Rows from block 2 of the image encoder of a small contrastive image-text model, named by matrix and row number. Rows with one number belong to one channel. Each number is 128 + 24 x the weight over its row's rms, rounded and kept within 0 to 255. All counts start at 0.
Before each channel's rows are labels from the 100 images, of 14848, where the channel reaches its highest value: "peak on" is the class under the peak. Only what is clearly more common there than usual is listed. The data: patchworks of several textures.
# convs0: expand pointwise conv (encoder.blocks.2.convs.0.weight, 144x24x1x1), inputs 0-23
# convs1: depthwise 3x3 conv, stride 2 (encoder.blocks.2.convs.1.weight, 144x1x3x3), a 3x3 kernel
# convs2: project pointwise conv (encoder.blocks.2.convs.2.weight, 32x144x1x1, transposed), outputs 0-31

peak on: rings; striped
convs0.49 [141 136 113 134  96 167 117 154 146 121  96 158 168 126 102 100 111 134 125 112 116  85 167 106]
convs1.49 [103 140 155 143 168 161 153 141 128]
convs2.49 [ 88  75 146 107 132 156 119  79 116 142 148 108  96 142 127 101 123 168 144 113 135 126 131  81 151 123 146 152 146 108 113 135]

peak on: crosshatched
convs0.37 [ 99 155 157 140 103 126 124 105 120  82  94 139 118 127  92 147 174 108 124 160 133  95 120 118]
convs1.37 [155 148 145 116  83 123 138 101 156]
convs2.37 [162 174 129 118 166 128 166 136 113 155 134 118 117 119 145 124 129 158 144 136 114 118 147 170 151 135 180 129 107  87 167 125]

peak on: wood
convs0.107 [102 137 142 154 110  73 132 148 101 101 148 121  95 100 112 125  78 132 124 121 121 104  98 144]
convs1.107 [138 136  97 125 174 150 134  96 149]
convs2.107 [140 152  99 157 125 127 177  99 108 155 148  92 125 170 139 110 112 149 125 142 101 143 139 111 139  97 131 141 175 151 166 129]

peak on: crosshatched
convs0.16 [ 90 116  97 113 138  84  98 137 111 150  80 133 103 140 112 144 111 158 129 119  91 112 124 154]
convs1.16 [139 145 134 138 177 161 118 151 150]
convs2.16 [141 149  76 155 120 112 146 145 131 128 143 125 118 127 156 124 110 127 187 155 110 131 143 132 146 112 169  74 126 127 123  84]

peak on: crosshatched
convs0.98 [127 119 117  87 150  97  94 102 116 165 124 115 126 137 121  88 107 107 104  88 106 104 156 145]
convs1.98 [122 162 146 130 113 174 129 122 165]
convs2.98 [148 158 124 130 166 146 152 144 161 143 120 128  86 136 115 132 122 135 160 117 121 143 134 121 179 126 129  89 100  67 143 101]

peak on: crosshatched
convs0.64 [124 136 102  92  94 147 138 100 157 117  96  91 121 112 110 126 128 142 154 174 124 105 168 115]
convs1.64 [137 136 146  92 128 114 162 166 154]
convs2.64 [151  93  94 157 143 100 112 128 101 139 157 102 105 151  94 113 132 138 123 116 149 114 126 111 131 114 173  74 139 148 166 112]

peak on: crosshatched
convs0.40 [ 99 125 133 131 156 139 104  82 127  86 123 112 146 123  89 109 161 116 143 157 117 113 157  88]
convs1.40 [117 120 123 157 157 104  93 103 157]
convs2.40 [150 145 108 174 126 112 135 114 172 141 154  93 129 145  78 121 139 148 103 134 109 114 121 120 126  92  97 128 144 162 175 116]

peak on: labyrinth
convs0.61 [117 139  92  98 140 107 110 133 153 135 117 139  82 124  99 104 153 136 117 104 163  82  95 117]
convs1.61 [113 115 146 128 129 170 126 165 164]
convs2.61 [127  97 122 119 121 176 142 118 126 104 108 104 135 114 124  79 136 119 178 156 130 178 162 152 118 163 136 111 125 137 121  96]

peak on: crosshatched
convs0.4 [106 160 170 114 166 124 148 118 138 129  93 149 133 109 132 106 113  80 149 122 163 110 117 162]
convs1.4 [119 131 136  92 101 136 144  85 100]
convs2.4 [122 104 100 128 130 120 154 150 111 130 149 135 151 116 196 132 113 151 125 161 182 111 131 107 124  99 114 129 134 106  79 139]

peak on: spiral
convs0.141 [110 129 150  63 110 114 142 119 133 167 114 136 127 147  97 121 179 122 144 130 129 109 104 160]
convs1.141 [113  99 119 102 101  98 116  98 102]
convs2.141 [125 146 147 114 157 125  97 148  99 138 174 132 152 146 163 144 111 110 125 149 161  89 132 114  99 151  90 136  85 107 115 154]

peak on: crosshatched
convs0.109 [134  73 132 118 143 102 114 119 143 159 149 143 110 130 131 167 131  92 147 110 115  99  77 143]
convs1.109 [119 150 150 128  85  84 132 146 136]
convs2.109 [152 126 118 144 124 107 136  93  92 119 169  94 117 193 110  90 123 172 141 143 125 120 107 110 135 107 131 122 134 150 158 144]

peak on: crosshatched
convs0.34 [144 104 137  88 118 130 135 111 140 172 179 120 136 119 127 103 121  97 169 148 115 111 102  94]
convs1.34 [102 142 118 141 147  93 137  82 145]
convs2.34 [125 155 108 138 100  82 139 147 123 138  95 122 101 137  93 154 106  96 120 161  79 114 109 127 118 109 161 100 130 153 150  99]

peak on: crosshatched
convs0.99 [ 88 138 126 106 149 123 117 144 111 142  87 102 100 101 157 133 129 136 107 161 100  84  98 112]
convs1.99 [149 157 126 119 164 117 169 130 154]
convs2.99 [135 174 120 115 155 108 114 183  79  97 118 156 140 150  95 118 103 114 145 106 104 124 117 103 134 128 119 107 121 135 114  85]

peak on: wood
convs0.31 [ 92 155 136 132 130 131 104 108  86 123  97 141  98 139 128 124 125 108 128 101 157  77 113 172]
convs1.31 [151 116 134 106 178 155 153 134 117]
convs2.31 [109 119 104 148 114 114 125 131 111 127 108 105  85 150  92  92 128 143 162 148  82 122 111  92 133 142 148  93 158 124 172 112]

peak on: crosshatched
convs0.126 [140 113 150 154 146 142 161 122 151 141 159 123 161 144  80 138 111 128 136  94 171 167 127 111]
convs1.126 [105 141 107 100  88  99 108 109 131]
convs2.126 [122 145  92 133 124  93 146 145  75  92 147 122 132 131 134 110  92 130 154 146 147 123 105 116 107 111 163  87 126 176 123 101]

peak on: wood; furry
convs0.129 [109 130 100 144 137 136 105 153  88  85 134 132 111  93 128 113  97 132 128 113  88 138 112  75]
convs1.129 [122 130 144  92 112 160 144  88 149]
convs2.129 [118 133  90 149 127 129 196 129 126 122  98 110 154 134 108 129 177 114 147  95  87 119 134 160 114 117 118 153 109 146 144 152]

peak on: wood
convs0.54 [110 148 129 124 109 126 109 130 120 139 125  82  69 112 126 131  75 134 136  80 122 120 101 111]
convs1.54 [124  92 159 164 113 119 107 154 113]
convs2.54 [137 162  74 164 135 133 172 125 117 139 143  92 145 168  97 149 114 152 136 110 102 139 142 132 127  85 124 150 157 145 142 121]

peak on: wood; labyrinth
convs0.3 [121 136 111 115 163 127  78 108  64  94 141  85 123 124 130 145 149 154 117 122 138 131 132 143]
convs1.3 [135  93 142 129  85 149 111 115 159]
convs2.3 [112 104 133 117 126 169 124 118 137 128  90  94 155 113 113 108 175 118 143  98 100 146 172 142 124 160  79 120 146 139 154 134]

peak on: rings; striped
convs0.6 [145 140 107 129 157 101  92 141 150  78 145 103  96 158 173 130 125 135  99 110 136 113 143 110]
convs1.6 [ 90  96 106 146 157 137 129 157 138]
convs2.6 [101 106 119  77 139 142 112  89 132 126 143  75 100 155 117 106 127 167 143 106 138 158 120 109 114 143 147 142 139 152 155 163]

peak on: rings
convs0.56 [ 90 167 136 139 142 160 126 161  84  82 112 141 134 116 112 133 142 102  95 130 163 114 126 118]
convs1.56 [113 110 116 107  94  96 118  98  99]
convs2.56 [153 148 136 118 185 136 141 146 118 153 105 155 153 106 143 157  96 135 140 101 155 154 163 157 162 100 136 142 123  92 114 141]

peak on: rings
convs0.91 [140 139 140 179 112  83 125 135 126  93 104 162 141 104 116 148 104 155 129 176 107 121 135 124]
convs1.91 [117 102 119  96  93 101 114 100 112]
convs2.91 [123 123 172 132 134 122  73 154 161 105 100 147  79 122 121 100 151 105 114 143 133  97 112 140 144 182 110 134 119 118 120 129]

peak on: rings
convs0.23 [161 161 150 147 155 165 122 109 177 116 150 159 122 138 114  97 107 142 154 114 139 124 101 105]
convs1.23 [130 160 173 133 129 154 164 138 122]
convs2.23 [105 103 172 113 136 154 118 144 162 169 126 147 128 110 102 121 155 125 137 131  93 138 133  79 134 149  89 140 165  97 101 124]